From a checkpoint of a small model that predicts nearness at each pixel: 3.08M parameters, 32-pixel images.
Rows from block 10 of a small model that predicts nearness at each pixel, named by matrix and row number. Rows with one number belong to one neuron. Each number is 500 + 25 x the weight over its row's rms, rounded and kept within 0 to 999. All counts start at 0. Numbers have three digits each.
After each neuron's rows are labels from the 100 images, of 14976, where the neuron reaches its highest value: "responds to" is what is common among them; "peak on" is the class under the peak. Only what is clearly more common there than usual is listed. The data: small renderings of single solids in any pose. In brackets: how many of the 100, against the usual share in percent.
# fc1: MLP up (model.blocks.10.mlp.fc1.weight, 256x128), inputs 64-127
# fc2: MLP down (model.blocks.10.mlp.fc2.weight, 128x256, transposed), outputs 64-127

fc1.225:494511437549493506498492516504450484499506483510496543504504500529478531497516555508481538497482502510508528442542498467485492513560456472475469517517489495501491508472479533526509507522487557
fc2.225:477493515474476477511485508453555528524488478455504512494491514511548462522538454522509520481512515518465505483481470494490477517469525526497509481442494518540503523510520506506512502500531484
responds to: metallic (60 vs 33.9); white (36 vs 8.3)
peak on: solid (98 vs 31.6)

fc1.221:503487465486543521493500531539472491506475487504505506494515504508530509485508530516472488484516510459504460478534521496455532526535460486471520521497474492499514486420552520540497519505485521
fc2.221:441500491505477484478473484468519521503508511457529519549517505539504484503537521536503532485501550439448488524507526512494492496512525520504513501469487524509483495516508516522517528548504502
responds to: green (26 vs 8.3)
peak on: solid (98 vs 31.6)

fc1.61:563485482480500480549511515506510497514495512496515500501490513500527490504474483425496510461461456520498488474513519476505470527508482469530485472514458492487492501491494478487561476478506507
fc2.61:594520500496527527564457503482468518491532527533474540533521510534492466502505529470519515480526418509493529510531518531506489518503515498511513504454513516509489513503514485514554503520510525
responds to: purple (42 vs 8); pink (27 vs 8.4)
peak on: solid (100 vs 31.6)

fc1.162:494460503480475506487477484590516496469488482538504484521444490538497532539513519521545462487490491503490489503505483502542530502468531515472487518476478493462500509530493514481496486467475485
fc2.162:491539521477535496507454515475500440495454525473510495508512519510541486560485506529514473501482492519493463498494473462443488475476520497548475499513527452515470501527502434504542521512515513
responds to: metallic (60 vs 33.9); white (42 vs 8.3)
peak on: solid (81 vs 31.6)

fc1.254:434515489510475468458525526532476497516480499494531509470509496457492469511457510542532482502544527493477508446476535482491480486539507485518479503546454497539510509517461502476501516495509509
fc2.254:438478498505472516454503518510481490486474490468493470477471480467470529475494478481496467541477528511518469514488474479489500457477466489470474475559477487489522480473483520486448464477482474
responds to: white (35 vs 8.3); grey (25 vs 8.5)
peak on: solid (74 vs 31.6)

fc1.91:422499515518498519453498525502476483485469526501535538500496477472484482511492499538497506485526554517498493463520539461485490496534494492487492502534476488537490470466505510481482536491509516
fc2.91:475488514500511551464434520473449486431479501471508475516486494491484547482539514510497500491482507478533482532505450492487483489496500474495488499521481495482504475502486564528454501531495494
responds to: green (44 vs 8.3)
peak on: solid (78 vs 31.6)

fc1.242:484535488504518511483515519496482514529508450458497497572501493520505508487500473510474480444507492494476511499466481478497513474457527506496474456500483504428476507538484480464552428531491496
fc2.242:511541465485517476520532539563516479555484526489524536496491493480527498506449472486513447472533496522496519460494501499474559521478483519480496496501511477523443535518532464466540477509519495
responds to: metallic (64 vs 33.9); white (30 vs 8.3)
peak on: solid (100 vs 31.6)

fc1.53:491520471544517507492525573559430497512520476500518494480515496504497515468491539507493496516504494526524530418490490509512541479526489545457494555533500505509505548475516509481503504504509513
fc2.53:459473517485446498480508524471514525483489498488479458471493481513490510460484481482494536502467532491475509490495469507499449493515504467492514485474489516511550488473467513515458506477473504
responds to: grey (40 vs 8.5); white (25 vs 8.3)
peak on: solid (91 vs 31.6)

fc1.160:524485536487537481506530543565470490484493507534510469451503487472507535493435506488509471505503493500519482482489509538502525485506527550466495515537520487549509495474540507469496539473511489
fc2.160:493468457566460494478536535522537480529472509494463472452508490475494471488472513471493494481476519507460475491503480488504536522518486498509514539474518470482507480509473488516472522485510498
responds to: black (40 vs 8.6); grey (35 vs 8.5)
peak on: solid (100 vs 31.6)

fc1.43:482495525485537452523500536532469507462505510512489512490491468465479497494449524465525457507512488523519492459492488492470498531483505514503544513537497514511492537487513511493488525496490515
fc2.43:479472454535499466509527506485515483493511506548483492485513480489465503486448493469467520495468506461557515495502502508522477421540478496504483535502519490474510465470463456480466480462466497
responds to: grey (35 vs 8.5); white (26 vs 8.3); black (25 vs 8.6)
peak on: solid (86 vs 31.6)

fc1.124:506498437472524490499532509517495499475486481515492507500522509481528515510513544511498503473523493421464449481489548490469509489536501445497488496508472505493541517467493543545511499513473548
fc2.124:487544492547468493484455487504529454521478554509527511502505518513486502480495510533543476500519539490534484508549500520544562537531502505502471537517488460499484499522520489493494541549485509
responds to: orange (34 vs 8.3); red (34 vs 8.8)
peak on: solid (74 vs 31.6)

fc1.202:525475510493508479524540528496470508492488517470525528540497505464505509478464483472460512463491476489505474466487538444493457479515503463516496500528481511477494475454522521490554475487505492
fc2.202:537506502498562472546504502446496503528558522532481547550528519528461477525469520479495534495505455458494520486530538501522479488518506507525503523451531526485527499502502471496522502502494527
responds to: purple (38 vs 8)
peak on: solid (100 vs 31.6)

fc1.78:551484493453510483533503532539473500487466499517535522506499513484536504517472483512481494482499493483505452470510526485465493531499491459527497484516478497504484471470521508503578505513489488
fc2.78:515500475498492519501497510487486510554530515457479508544518527537497479489516534502526503489510464491420484489513507528495524559478509480517536503450512506487530503511486519497552491519537524
responds to: pink (32 vs 8.4); red (27 vs 8.8)
peak on: solid (100 vs 31.6)

fc1.5:566530498476532473540487536545468498488460499493513511500521532508504508524478499507513481499495483504505476453521510513477504547502477501532466492518509491518522501482518506499579513507492498
fc2.5:490512500479469538487512541503456520540511472473492515519503491527517512503530530511508493483509494504431474466479475508504513568473503473497531482443527519478511503510473511452547490500517501
responds to: pink (31 vs 8.4)
peak on: solid (77 vs 31.6)

fc1.122:512500492463500481515460504539471468446483504536522512471506497500481558495473527498511487512482509507515476473526519502499496530502490477521530507534575466526490495468492535512504545496498513
fc2.122:482498442519452449477523550487544498571484498480451478500486521486517469493505479493518514475507494507449492430489481499528529536470499495492507500457499478513497506507510483477512487469489489
responds to: black (47 vs 8.6); grey (36 vs 8.5)
peak on: solid (100 vs 31.6)

fc1.249:526499525493488522475505523498499498510494525437524505499480544519506489505523476549510460491515530501477494483489507479495504515518486488534476499498494500534519524499486541518511527516507519
fc2.249:477476498512476510491451504511439472501500479497436490502499503509499573497541511511479517494482528473486489488501504488554530530504496488507482515431510464485522495498491555487487518492485490
responds to: red (40 vs 8.8); orange (30 vs 8.3)
peak on: solid (100 vs 31.6)

fc1.195:554466486467502477546511534552483501483479513511516515493482509470538507521464499494486494477515487462475455476498560488460508508543511453523501500518477496506488457479507510506578506501499495
fc2.195:527498483513501518499487516466492506537533506478465496518521526529483458499526545483504520498494448493425473484509493526522502558492502472518528520453527500474543490510467504512536505507518525
responds to: purple (46 vs 8); pink (26 vs 8.4)
peak on: solid (100 vs 31.6)

fc1.56:511490512511480486498486487547517500503509511526484505485479532545490508490502539512554472496551509524482522470502515458586531512480479512517528512440522512479495523509469493507500493473508502
fc2.56:495537515467505481475440522485490459495488538467485522510491464476511495548469507502509485508495482499485451499506521470457510490534510492522477506531508486477481495537485503505529521547484514
responds to: light from: behind the camera (51 vs 25); white (50 vs 8.3)
peak on: solid (93 vs 31.6)

fc1.100:498472424538513499504504508512481492488486484502488528496466492499502473477492559496485524477515497467468515504517513491454499515559448501444483528493467498497508460497512522560513523517458539
fc2.100:500522508478481503495440483448571486469470474466508500524457497491510474501529521497501546486486520530504454548484506472468485524479512518489495471491484487518458520505510482524509511508512473
responds to: purple (38 vs 8); blue (29 vs 8.1)
peak on: solid (78 vs 31.6)

fc1.36:506500509491494522467509537504496495513493527430533515502485538512507498498517485543506457479518540493480494465487513484492508507516477483522472502508492497528516524484495544524514523511492528
fc2.36:445466485539486498487459498492446494505514486489445491542515514516512569520525520516496524503493516451491501488504514502559533501514511488522511524438513486506511504500496537460474510494489502
responds to: orange (37 vs 8.3); red (32 vs 8.8)
peak on: solid (100 vs 31.6)

fc1.252:488489458497524492490478508498494496493469467506506518494510487510516470480498509490477511478521515514516481515552469501454507575510417496452518502484471498498496454466563478533496543494466506
fc2.252:478528477478526501474480465483538484469492471525496506514454480513481520475514517493492551492501512426509475530479529481467484465495499488465483480522454496477474490520495508546460500517491466
responds to: teal (39 vs 8.2)
peak on: solid (67 vs 31.6)

fc1.135:509464475502524503502515539550465486503495502502515499502476522485515529501491531516453494493518496461502463465526533494480538502543497490455511546518480488499500469437536520512506526494493516
fc2.135:450496499505531468474470497438520513523511523468506512559506519521497460539534534536507553477508520441466493490506521503521487483508518517505497516470507535509540507518504525508527502542508497
responds to: red (39 vs 8.8)
peak on: solid (98 vs 31.6)

fc1.72:495539492539515513507491564545420498511508483492480487489486508519487545502502533491492518517484494522527535427506494501506536484525508564471493552539523500506514529497508540479505506492522509
fc2.72:502504545491454496506481524465520509474486506513522481465510489474512482474507475522511547472493529480479550488497467504522453525520489512495467504440507502502532505491493523526459521489481497
responds to: grey (41 vs 8.5)
peak on: solid (100 vs 31.6)

fc1.142:502498517492495523465519524498500500504494523438529512499490540506499491500520478552505457490523542495485499477483509482496504505516492485525471503503491498533522530481496545518511525515499530
fc2.142:461471494524482515490436498485444474493500494494445486521515510501501576503531510530496514496488535463491499488509517501552529517520501504515484524441508476498526498499498557487476511498488501
responds to: orange (33 vs 8.3); red (29 vs 8.8)
peak on: solid (99 vs 31.6)

fc1.51:514474487480508435514518509499507502446492512500489530470488478477516483499508533490547506476524504449464474476490547465467485495526521439504514469520455520535531509470483531523514534508475539
fc2.51:522535500519485485490502502519533483488488509534517490455484506518468505475462492508528485518481480531528452506544475511473523502513517505494489528499468503485463467508492496491458539522482508
responds to: red (55 vs 8.8)
peak on: solid (89 vs 31.6)

fc1.223:505526425510499488480496506498489492483482456512488541497547493538511517496515537509496522484492494488501494452531504491481487530543455431525455473505489503501510523472468513543502495533495547
fc2.223:493480457505495476487511508469599493568497502472481509515486489487513471525488456490483491453485509532468482494468497482492517510496482495495526502456534494506431521489508465489528471483519482
responds to: black (45 vs 8.6)
peak on: solid (70 vs 31.6)

fc1.57:522512532502535475510544532545475507477502519526483483458514483485495519491442511488522483508493510505518506461494486540512517480517516529480458506531500506566523517500522498467497543487524493
fc2.57:515482494539479512492536529538529464511466489521472480428497467480477497511480482464479454489472503543507468511488455487518541524505467478496492534478514465467465468485464466489469494475477502
responds to: grey (28 vs 8.5); black (27 vs 8.6)
peak on: solid (99 vs 31.6)

fc1.190:517492511469507485517459518561465474465478501521504485471497503496482565504479529492511463518486498514510486488512513516501510524490494524493539533544585475521497504474504547498491541473511510
fc2.190:485501463541435443488531552479538492532471519506480479458502498476525463487490489505508521472494504504449507423488494507529499526510492508504504516458515469505504496513497488490493506490501496
responds to: black (59 vs 8.6); grey (31 vs 8.5)
peak on: solid (99 vs 31.6)

fc1.181:552494482488490474538527513513512493527511491497510498502464525493511492488458498403497501476447424516486499472510506462510479518500487483502493472525476503473467501500475470469535471470499517
fc2.181:578532507490531503561448495487475505457530520562480543510525501517496480507499513476519502499527435510509526510528529536490498514506509515509507515460513510513485509502518491518523509513496532
responds to: white (26 vs 8.3)
peak on: solid (100 vs 31.6)

fc1.194:482541493494514506485521520484476512527495455461506506564511488525500508489496472511490493453494492500479509489456476475493505472458531498512478452499473504433480515540486483460560428530498484
fc2.194:505547473484512464520529531552526478539479526492530533493498493479528487500440472497524447481540496519495525464498511506473552526479490523482501488512504478530443533515534466470531481505519498
responds to: metallic (65 vs 33.9); white (28 vs 8.3)
peak on: solid (100 vs 31.6)

fc1.157:549497490482530479536517550551460495476484514515508506487490506475523555509453508490490495475488502466503472440514556498472515500536495470509476502527494492512507467468512525513563511509512498
fc2.157:521488463552497492500498519487502508549527516493455491495526520515483455507511528475497536480483470493458497484520488510535517538519503489536528544440541508487535487504475494502504522488500522
responds to: purple (40 vs 8); pink (29 vs 8.4)
peak on: solid (100 vs 31.6)

fc1.161:575495488487485507546512525506500487511514504518483509498496481507529483495470509383498537445428430487481502501497502476506494502496468501500522483487499506480502485524513468509517486468498484
fc2.161:552526508510519530517396498488444489441483535536505493489506497476518517493524517509519517490498496502531519529503499511513504517527489521499481515457510471523476506502519523516490516504480513
responds to: purple (26 vs 8)
peak on: solid (92 vs 31.6)

fc1.165:422494527512498510441508521498488489492476524490536531496497493480475479505499485552494481494532566533521498467513520456500492506523500490490494501528470488537493487458509517478485538496508523
fc2.165:462491505512497543458429516472451490448473491473512471511474493485489563483541509536489508501479524488534479522495483486488493497510493495493483505521482502486498471504490568524455499530492483
responds to: green (39 vs 8.3)
peak on: solid (89 vs 31.6)

fc1.116:532493479494495537539503530502496497506508527534488531494507422512513480499492507390490543416410487504501507498510487488502500502485451501482515488476506510495498468505532463521494507451480487
fc2.116:511502512494500526492431497487444486454471524515531485491485501466524559501519512536519511511489523473530509525487528498501497481519489528491468513471505476533502520504516542505475495510481486
responds to: blue (41 vs 8.1)
peak on: solid (76 vs 31.6)

fc1.102:537489489491509475539540530518486504487502524481500524513489506468509519505452493462490506459480478471481473451488558467472474478541505444527483496531481508490495473471489519506557479498506511
fc2.102:564507495504549488546489503458497490530559509530461530513535507534449471528490517462486531503492432489485496488519521512528490500523498495530502538448527515467528476490481470502515509495479531
responds to: purple (63 vs 8)
peak on: solid (100 vs 31.6)

fc1.82:434497496514474474492499528504486495498483542522529508466508451462481449536478487512533500489530535533501506456491542463480472502517515452527515495531436502552473498516469490478511521492502506
fc2.82:436487489520484502459520509497505487453491491506521484470483486481463529471478473496500494511463529491548501514517466494492467437512484509489488511549484492488496479490497512506416506467467489
responds to: green (25 vs 8.3)
peak on: solid (100 vs 31.6)

fc1.136:573499483490502480545518512519508501525508474499502496505480524496523490482457499406506491479454416511484492494500502482503489525504493498499505490513489511474478509504490468480546466483496515
fc2.136:583531504489519530559428494499450499444512523543484539509520494513502495491524517482516497493529444510513529516532502536491503523493503499500509508468503494510481504501518520523528502519504526
responds to: pink (29 vs 8.4)
peak on: solid (78 vs 31.6)

fc1.31:509435492536496490503497524505476489491509517484501526498449500489491488494497532499464519485521510491492493497523514487492529517560476508437520532507468492505470462469520517504506534486481517
fc2.31:485495472460515464500474490433550510525485505466508510564484497506501462504518531518498560458497506472448485516489518490467468456480512513484490472450475516510485499483515515522535473546512493
responds to: black (29 vs 8.6)
peak on: solid (90 vs 31.6)

fc1.81:488495503493492468451490530531485510515469465448562524509483537498492470497460511546493470493531492501454511476492509469476483537493507511526496506528469506482480504497480517481516502518486531
fc2.81:449506480478481477479495498496474516545509490469486511526508519519512552511499509545517476583518489476464477476498585519476526517488513508519530495523516502514551505516500562463523490520531518
responds to: white (42 vs 8.3)
peak on: solid (87 vs 31.6)

fc1.241:515472510501455531505505529501522483534510570468521487468473506504465489512512468516527448489469524530509511491512500479509509509511488469536474500504512484561458502507465498513490538486519509
fc2.241:486498468530492498499480502551424497518496516546452491502484491492488567474516499489511531524495506464535490486508493506524523468500501481485486520495470488508504489505502516480471499514483495
responds to: black (43 vs 8.6)
peak on: solid (73 vs 31.6)

fc1.199:494490516485492467466495517493499517502470433440541502529489514490511445493477482532488492487557477504462495505477492447490480528469515524505521498528450521451484513525496514485534480515482512
fc2.199:469525466481485476482502481509483491541502522482518524548506521494533547516481495533532468569524481497492510488526547512468529530478493529516512496542520483528504532523527534470537486523549514
responds to: metallic (63 vs 33.9); white (30 vs 8.3)
peak on: solid (95 vs 31.6)

fc1.215:504521528494477496501522510495500501492534508509490472500499495502467525519493451500539484498504488549523513477467472497531484482469541492536512487521513499509492539536447502457502472493521518
fc2.215:512509475479472488507473444509519494485478505487525513512497494491519482509508556496510519502517501478465522570491490496466525505474485521493493475453503489519428526499527477544525476493522492
responds to: spring (26 vs 4.3)
peak on: solid (66 vs 31.6)

fc1.239:508504487484492493515453513544451468457485500517502499468489503511478558481493537495510480515477496520501505477515514495491505521517494499495538527540568478522481506469492549492498532490505542
fc2.239:482499493490429445484504545469546504521484483493473470459481511476537469489516472514509522494507498525440504436472488494518483547476500499493498483447491488516513516509507498502486507467498477
responds to: black (39 vs 8.6); grey (38 vs 8.5)
peak on: solid (99 vs 31.6)

fc1.143:503508517425505501516491503536522514493505480500517433525489512524494502498459470527530497499503517486508542518498489437509533548457504437493564523492483522441437497472512499520483495502510465
fc2.143:482513525561460508482493511489494536485455490518498486508509481506538506473506523497495458505474481478476508495482482500546513487493489462496547515521499509476457508506468517510487510472536502
responds to: grey (28 vs 8.5); white (26 vs 8.3)
peak on: solid (77 vs 31.6)

fc1.60:477519461513475488475555521494495516484513475526510492481519512459473478490466499529519463498543486519510509502469456489528477509508473487474489508525460515514486512529458513536511504488474548
fc2.60:466481524491478485501512483508503505485503479459505488497504533482532522523475506526503455563503515549486487500475535483453499541485507546506522474539531500530515533511506513493519497469539475
responds to: yellow (40 vs 8.2); orange (25 vs 8.3)
peak on: solid (62 vs 31.6)

fc1.80:536468490491512479538524528525477499495499526486498513506449516466521512507453497472466494472495487477485463467502553465475486482558510473500477507528470502501478452463505512485552501489521511
fc2.80:554491489511538494542488507449504510528550516506469526531533507529462451518495542470504535492507437482464506494526526524507478487513511491524512532449524523478543487497493487505526498514501538
responds to: purple (48 vs 8)
peak on: solid (100 vs 31.6)

fc1.139:500447453563475496490482511504471483497526511500508524485476503516475515489509546515485523500505500521486524467518514488500510504577487490462507530505469492509470503478464525489511505513493550
fc2.139:463470491464464483481481497444550517507491465461499481516476514506520462488525501520510532499497500517447490502495496516450444503460534501498519464487464502549520507496535506507516501511507505
responds to: metallic (61 vs 33.9); white (34 vs 8.3)
peak on: solid (97 vs 31.6)

fc1.237:511483427550512487503512507503472490481498500510486545494465495524478497481498561498497528477493488494470545471516513477460480507561472470472465508504466503504503486496469529540518508528472556
fc2.237:502502499479462473491483499456587489493481478471495501479464499482517445515506483501506503514487493568498461515486481488472475521472521533497526479481486491542475517512543466515508516500514477
responds to: black (26 vs 8.6)
peak on: solid (87 vs 31.6)

fc1.164:586493495496495494550501514519507503500500481497505494502497515496516473494478483441507490478462431517498482490501508490503494537504485496525504499507481500498498519500506480498571490496505513
fc2.164:574511504490501554530430505511416512466503514501484523535510511522502498473546542492510506475530444509493526527523462526507500523481510474497521486476494503503491515508506530507554489531517515
responds to: pink (27 vs 8.4); purple (25 vs 8)
peak on: solid (88 vs 31.6)

fc1.94:538491496466520488523512544556463500485478515519535515491512509473526517513458504512482490494520492474509446454514542491477525522520496479510490505511504492515496464458532511509559517506494481
fc2.94:481472483515497507462496520482491514547521506462481497543499516512490471518519538511504508476487499489431485480512485507528524538493506493513520508445520520488521494507472505475545493507513502
responds to: red (29 vs 8.8); pink (27 vs 8.4)
peak on: solid (100 vs 31.6)

fc1.65:556496483484488506541505534513492490511511505521498516501500465515526483502470512383496539428417441496487494485508496468500490507487461506494521483487503502480498481521516462499508492463489493
fc2.65:542516509506521518503413496493455481442470529536517493490493508458522526502511507517518507495506506494544526524497524494511503490524498539498469522464511467537477517509526514507483505500477486
responds to: yellow (31 vs 8.2)
peak on: solid (61 vs 31.6)

fc1.28:505526533491482498500525508493501500495529504508487470500503490499468521518490442500538486497504489549523514485470473501526477483465541494536512487518509501513502535536453503461506472492525509
fc2.28:516508476479474492506474442509517481488475517483524515516499493482521485499510547494514505501521504482467529557493484498472525501471478524487489473457509478527443528496530481540534472493525490
responds to: spring (26 vs 4.3)
peak on: solid (68 vs 31.6)